From a checkpoint of a small image classifier.
Model: 25.7M parameters, 32-pixel images, arch vit, norm layernorm, activation gelu, num experts 4, patch size [4, 4].
Training: soap at rate 0.001, held-out accuracy 98%.
Rows from block 5 of a small image classifier, named by matrix and row number. Rows with one number within an expert belong to one neuron, the router's apart. Each number is 128 + 32 x the weight over its row's rms, rounded and kept within 0 to 255. All counts start at 0. Numbers have three digits each.
Before each expert's rows are labels from the 100 images, of 14976, where the router gives the expert most weight on average: "strongest on" is what is common among them. Only what is clearly more common there than usual is listed. The data: numbers of one to four digits printed on busy colour backdrops.
# router: router (model.blocks.5.mlp.router.weight, 4x384, trained with AdamW), inputs 77-153
# up: expert up (model.blocks.5.mlp.up, 4x384x384), inputs 77-153
# down: expert down (model.blocks.5.mlp.down, 4x384x384, transposed), outputs 77-153

# expert 1
strongest on: length: two
router.1:084135128153135093184152129156111122160161120114159125192119087116134121144096130182071061121111150210160150135126110078181179121110099113166132171077134098133108124059130187119164159118169171122064094130155141144146107137115123174
up.0:158185153147075151079108060169109068152121164174078140139138246159149097097067030091107092142126159107086150127136179135117062102091158119101082167083059107110171138115076098108107063145142144125087113124123151119102092136098149112
down.0:098133144106108143158132145115135159148133119089135137158171174149075141139169139058156152107105109096135134059110152144152133181152125110102152061096120067087181082136150166171109140149129083171082163135099167069169106172089075101
up.1:137131161132118118164164081135170099095041092133157128137095105134138139169110126075140088222151153155114106180145118086160092153116115134115127112150103109127081123122075162054122160135060134097142103119095161111170151124092132150
down.1:143174155135134145048120109092120090089135097131128129111140123130122176113101127081090119076148092121110149105132104082136159118058104122155110117134103147103088080072126092136175137072145111125099157128102118147127045109160117207
up.2:164096090126138148150125143152188143136154107170122165100059160097132124104103112128151142141158090105172146071157104135120136131083100118161152118180116193109065171078158118053134100150111146108139092076172154179077108112156189183
down.2:105186121075108104156128095093115112080136141054134148152100066133132068137101093143133110145151237090140130154086128164162148072079132098144094133104179134141115056151120120125183075134120116085103109148128114098119100114170071182
up.3:057112128139126125170108139137082099106128126179119075112082048147146167152141117112134138179158124147133105103197127123098146147139097080088169114150108135111131164092139123126158129105089117171095080187136154115145078167087138100
down.3:168131138134115132165092181113167107102121152152125173079129094104111079143162140135067164132113158172134147146120135092092126194122138081123123116101115116192167152105112147137061094110098134081097144139135105133127183101136128133
up.4:133156172059096136123169091122126139081135101151084153190179078089177092108097161140090127215131136128159174139129103113113135052132161131113146105123088113135161137122119133148136106125104129094084082131140161135099122160127114150
down.4:107124138109146139149128100097169146113139137129144155140132127110179140163162139201179103094093158039088146125150189097115080100174147133128123152129091165155090070066161111117067133125127103109103140166093097084105148134103176135
up.5:093104090093103185196166034163151100154156173073101181133078084123162104111124105117141150177107174203097149110153090073108092146177156063159155106158103148149103123090150168136179129126126105159134127136137100121116143186168147105
down.5:159155145075185131068101167100131114148151175195143105139122183147142191166129103077132140143137085149136104115125201140101157154093116156103149153168097125167154113087159145152110167130169109105126102129119136119158127161143064144
up.6:086109186143044146082198120143128129083056117120073139148186093142120113173136074161148127136203124086142134180134154137160132121118085093156134079092090167103076097093103084148153134154111149159141081087128138115150154140101195103
down.6:132070145165088168071140140128106078114105153146123107142122097145143152098177094076134091128112084097109142127133140178120146163092174110143105112130116177076097136189173154147117163219086135082154095128141147087120138130118124138
up.7:105126139102225062146129109137144141109173120158168130099140087113115158196157138150106212159150152132150164121160110160107081170140112080127150137104173156152141066171112075121134110126143184125168142129140139122110113129147131145
down.7:047158179123085138142165131136136141102135140187139138107127066195113108123174098129152139115091146167131117141155133105127127151179066110126094126143126158171120123134187141123113113146146082097139159091158116100114146167132161098
up.8:133140130163135130109126136146138144159074158071197155109084146113126098157157118105102151142115104114129193127192121214207090112098116133174134153182150085111165124150122146145143164117084136163146190150138100089115085121142093124
down.8:111129146168103118114126112150148115068139036133114058157094099161151126159074141138118142133066103070125145078143103116192090159141173052097174127115160152133140107096143088082042139064135101148134119131122155161105096159168162106

# expert 0
strongest on: length: four; brown ink; red ink
router.0:166079168101140147079106157134087131100141096146082197078148127156126105113154132112171162115149113132126134145152069158138097158125174183179116050126088150121108153147124083124158092158100160075110149161140148075132099156110061188
up.0:085126126194120182084141109065127074147110104131119150144127099111122089127070101112183110100183117131128140120112126148140164147106129137173144091086159185167122113128104102095034138094103080135154128122135171113135101166005098122
down.0:116143122159185081111176057117161178152143127125160114106106079163084092110120119090119108086127153145145111112117092120155116083154125130164134138132113136122105083059012151116082132091082111136163113117110099086107131169102153180
up.1:123152142117123119166158096106163132180117140144166109166069093186104102140113078064180123082154126136138102112151133127097104131093149113137112120177077106156144089127123134137175129066160150085122172207134115103089144122063125087
down.1:161061117109127136129096141089137112137143142075235118150125128140169152094162111146089130109126133192091157123147124172137083050088106168121171095113114123094145141087117153157146101135137128127112125075134074116095123140084089101
up.2:127137131159094055150163068110082150132127165145134158063180140103206093099137197132116104117099107181148201114143111102146136101132177133142157093098144110142132074157136157097156108162113133092118146113146130153154137119133148182
down.2:126164155118137111042071144174114109105130153109100138137118141191107145185207197238154050161148134152173091141111090136108149156094200111123107131157118183140196133170087156157114107165110161088136113111121137185147140133153110165
up.3:140060133129171155129119055150162068197159135119107135155149071124133067139189087090154147175111117066082089092072171110146129168121143143103183101126145089076093107165148078164169112144160101117099117177104172072132106212104169125
down.3:141093143123132092196128119034074119094159175149153078113082100155061130206090138054075081121104125089141169147090100100135136158124140096069152125136162162129098159152148154133129134102114136120129144150148117197086164133103152056
up.4:127160091156110147164155118139156112081083138172132127127117127129135131088099102178180138143114115130154041132103085156135138147129163126131168135092116150136137196091178114067137102096154140109126192132063113139167114086115147133
down.4:160131159197184094092171092145174088090164155159159160125148086141171157150166097159107156158136136133181117144131136183103068084045119105120106118143099171165103066096150122112141128134103162114129123135156188070091128096126092117
up.5:174139126137120142159134136108122088142101129102143093107150169107130186141087124080156168114129140091118143145133098119182127107129136184111067110131136183087160159088123088179096133086082099149107139135128106141132142109129075089
down.5:091158096110157120162109113102165154185153181124186114155175102141164043120204110149127141084189102105129167146111096173113051099135148153151107135102099120128142072104173122141109131132091093111099121128114132083133121118124122098
up.6:098117123166107116067149117155124131053160123091181154134156155066146128121140143156153146090112126198122146185167140133109118122110122135130103123131115150127128113186104180128085121117133109142190139085140111182059157141132113103
down.6:112094116078127150130133133174104145129148153162124109105089111159187147088136141149164052175144152112103124151129130169161141118155118115105181178157111123135113158085121218150151104168190091105118171173146087088155125102078168097
up.7:172204093159094091153108133140188155090113150072116118164175151158090180133130191109070091095075121152094125147127115130147121100095128133118176148131152171135138137112092128152139173157065148144113167203089148198157135167043097122
down.7:137092149141140150118152152146141081107081119150114148148075128071133131122138136201153134173137156048142080134119125106124166174151197168071124128113147099124109082130085147136152131107192097076128198120051144150111150127144150101
up.8:120116146104146155103123152149149117101055119147174140066123191088102112156071100117118076145136096177069146133142152174129112080125171174106163136057075180081149134177164151174172139083165143136167138100121193148155153150107141131
down.8:087126118186163097131140089141119089101058142162165168166151116146113118157189142133151182142070110134121124101115141105085152122094123153174174108095146072154099092117127124157137135199084146132091158183102138172116121156112157168

# expert 2
strongest on: orange ink; length: four
router.2:113131161154121210132122180137135086138167158142163164116144106164102175185138156092146126132126157130098175139093131145148143102056162162105125117078103075121122121138178086088120092092168112146170161149111080126147142060084102064
up.0:125166184075123148071140131129131167136128158133100103121104166141142091124126069151147094129129126105096184134163091086109095154083149189150136112125120084110136186142186171084112110070131141070145110152143149062102146130125141116
down.0:140106079147128098080102156151193144108146077135117106190080093181120195129182131118163127133162160121150128126053140139141112112115070143141127150174086134065186065138103082122145117158128095126116134089088141116141163140139089139
up.1:093126159107115121103069153117134211177152114111164119124229131166199151160171110154118186119110150148104171128142151121162144132112114131181089119038142079106170098098069175086121141121155089124146136096157081132095158077142146183
down.1:125137137109146148164102129136142182099103117106150109145119184085086089176161120168144111117124202206106099150105156137092097136080135149115099108180138146168104160142089096167164096142125145148141126140107096105165138161140143059
up.2:107106171077122043098129111201113117150121149142113101102157134068120148154051109102068133122080138100167145112119155108114159112114125107130090113125105174113107128143146161146101044152128112160109115118150137113125132111131152127
down.2:144154071147167144149109124152102177155106103173199194170167129117129182122199148192142144091141153132115110166199110130149187131138075116105103145116110168113181116131155105133097137102111153164114131132117119183153104095120128136
up.3:091156080127121124163154121159187144125123135105147140119170113127167126101109139113158130074141111102167137114123122091100157093132121124120108148136096131104139163170115069175135148161194081117141164122145125107084174078117155073
down.3:074115134092187124084098085129161076099189096142116131117162115125094127129173095118192139092124127126135116115201171207130103107107141169089097138153104164112116080109091141177147129156066103124211168103057163134145116158077134149
up.4:090073169118141121157166141095164165054142161126140101151090111134121159098158118130107152145086141094156150171113147166066164174161119160174141146138057092185150090128091182152131152136110102086156169136089097088086141082094142170
down.4:145136126132156084122163102103152134109106073084100164137119128106103105101159109168083145185129123112117085230092192164141124060109121158115073099124165191115149171149147081146125154099107131165152128128141130145127171121146116059
up.5:118136110092079054060162142183142106117132073052144136145090056133131134108116130173101135156148179168147148108117028150132097137129130101123153122153126145106108146136141145109124155132138149176147167119092168098177107198132137124
down.5:166133187149173108104163050149121061146163200119043175127097145172185125128182078119097094163098117121111113139104114089192169148111168090145152115160109085082145117122104106092134176087103129123126158120093094097136140097087056219
up.6:126088091151104148112133128086173114130115131148071089131128099117173157168178151113142151157131132130145062064097099101116100080132085127096187159155091098107123163144204128123117130100160147125144136131124169097138115097169120142
down.6:125152103143177148166155178109064071108142055093072145089152127078122093117129085117107094161086130146104158124097119152119124108057138130153087105172088121155146164171133042173148106132116137135099088132118083146134157173148151099
up.7:084072145188116093116122132143132143040163102106112057119122146156133097124139115194065148200099181087058164134127137165123130173105142087130172111129096133130118032091139131100123088136134175108216113147150157084112115078140119116
down.7:102094096102063178141140177142086108162131207134122145134146172097097144106129098077124138152067151194200078111148078088148131102083100170133107121098178105182174079122160113073120139119112154098130190206064119165155116178140087150
up.8:155121127162142163093131123103129101126153134112128118132167111133152122163162059076147142073111088153133138122165105108136128114141178103095101073085112114092102167108146088151132141085115137052080120080106147118100157099094189136
down.8:156092084149130149128120097193122089105107096180108162075160130111116137129123148112129158112078122149106031144158146116131092163162062164171179098165159094152128145170173116159105136137084141125154146166149186136153099122155110099

# expert 3
strongest on: length: one; black ink; last digit: 1; first digit: 1
router.3:149135134058173119119072153104153155138131143122091090134094160098160113074088163163091180114147141067124068081102185139104164147179177152130159140132135184144101099100119126180124115163141089156096169115098160156068138109120195086
up.0:068131103102138128108107201124142137113136161121140128085128100119152177138073174167167148167108098099132182082086136153069089121076100124149126145114168134147101123099081095167099188114135174112094100105152125093125130221153179089
down.0:104147113085084118142135152115114114147159125132125115167218117178111112135218069144082121160183150154089152145130090089084198101131157143166138104137158165165095109154105165071075137058151150130183069128121118147164135184161121140
up.1:142115127089148093099163153132100147117172142149069185122100185111141131157130219099150118151145057158179149085135123149090124099152159110125107105162098061115103170160209121102193158079147125107144083097144125118140185089149183164
down.1:139149121148150135124087128096129148134103130158147171164136133136172111134072073178173076127118076130129152175078029193122115167099166154119156151135180094121152134101117085080087125175124123141083168147081147098161104097123148123
up.2:155133090152145105141076159030131098202105135079140098168155102106132109079143077071138142145130072113111079128155128196161120103128167101134110090097143123151135178098127062093144134092097148093118106082055068115092189075127136074
down.2:090168144171154097039177125166113088123118081120118100137110093116150129181142049089090072151139089110115150059135124137096079187121077081132133186147110118115162146111174144103117128141158135131121161130213139114128159161127121103
up.3:108133145112112172125123121145117161155117159119177094129131075114094105052162124092141108138161095194091125141120166119094145131114173161134126136125145145180090087122096092193055183108171084127067091069076177117081161168186145131
down.3:119151125139144102169082155131168087144110155140126088109143191107153151153087134119088106105135127129223109062162148159104152207161075134098107078141112143139109197155095146063118164128114129165094151073159092085141103127152114146
up.4:112152140148086155107104114131077120124105113165080107210160148151118175130098063092156152090116151105123096084182135082182113095162141099099130196093109121147116128156108126114132122146134080188153157103141161153138075109111144192
down.4:133132129147110121194181135172102138131111119135128102096141103084157050081140139076099127137192096148136116097164158094148133115089186113130109147167119113176149150083109172142111122143108139150066129144168147116129124134164110135
up.5:108116170093104137121106135150178142116108176092180130158182170153091126150139158119125111132139171112118113096163131127084150132136110098172113063105144109098135087117090193108091102147108165100231156140170094169176091116089169144
down.5:117144112094210123185151098181100173132087119161152093146107143186131132150131130086097098118128097174129095141134211101140134104093109084113088082105095141143112132118117100105123160147127113127035124112122166124147121135149177083
up.6:115127123154103161099123108105184155059085082124138145154100148171137209110077146190135101165132094125139141150191131212133115122158106105144063069154132147157128139142146149143114159142111170136134097137089104093173184114096112130
down.6:086114147123138115168127215132133146135113200174164110171120098159077106104114124161205207125123174080128129198121128175129101146046113124151134144157126076160104156149092101161154159099140124070146145124164123143091098109112107102
up.7:114114173082145130199114185116139116139142111131160199133109118135085162053111165087180134109142157148098115124133100131126058144187145119156110145102105093156141084127125182132086079116153111109143147161095135131098098107157048106
down.7:141151113073137136143177104140125179109125162131160146134127149123175090173114169120131145134090104194084085153093131138124147095053068059113094076138132163098126109131144140109139133104172109098183097119148137126197169129069120103
up.8:127160121132113089177085177104113104086183149135103076070113149148116073088190123151105090097108129107119114209090147124051059125140112096155098152134114159146148099086094097143154152117102163113162115195134116110176190155156102138
down.8:105122113117102082146200075156152163119173173149113148114167141138151113135111176142178107102151220122088171068125069131129154140064128143139181144148088094146077128153208133151077141111123116130102172060133126158062082106096075127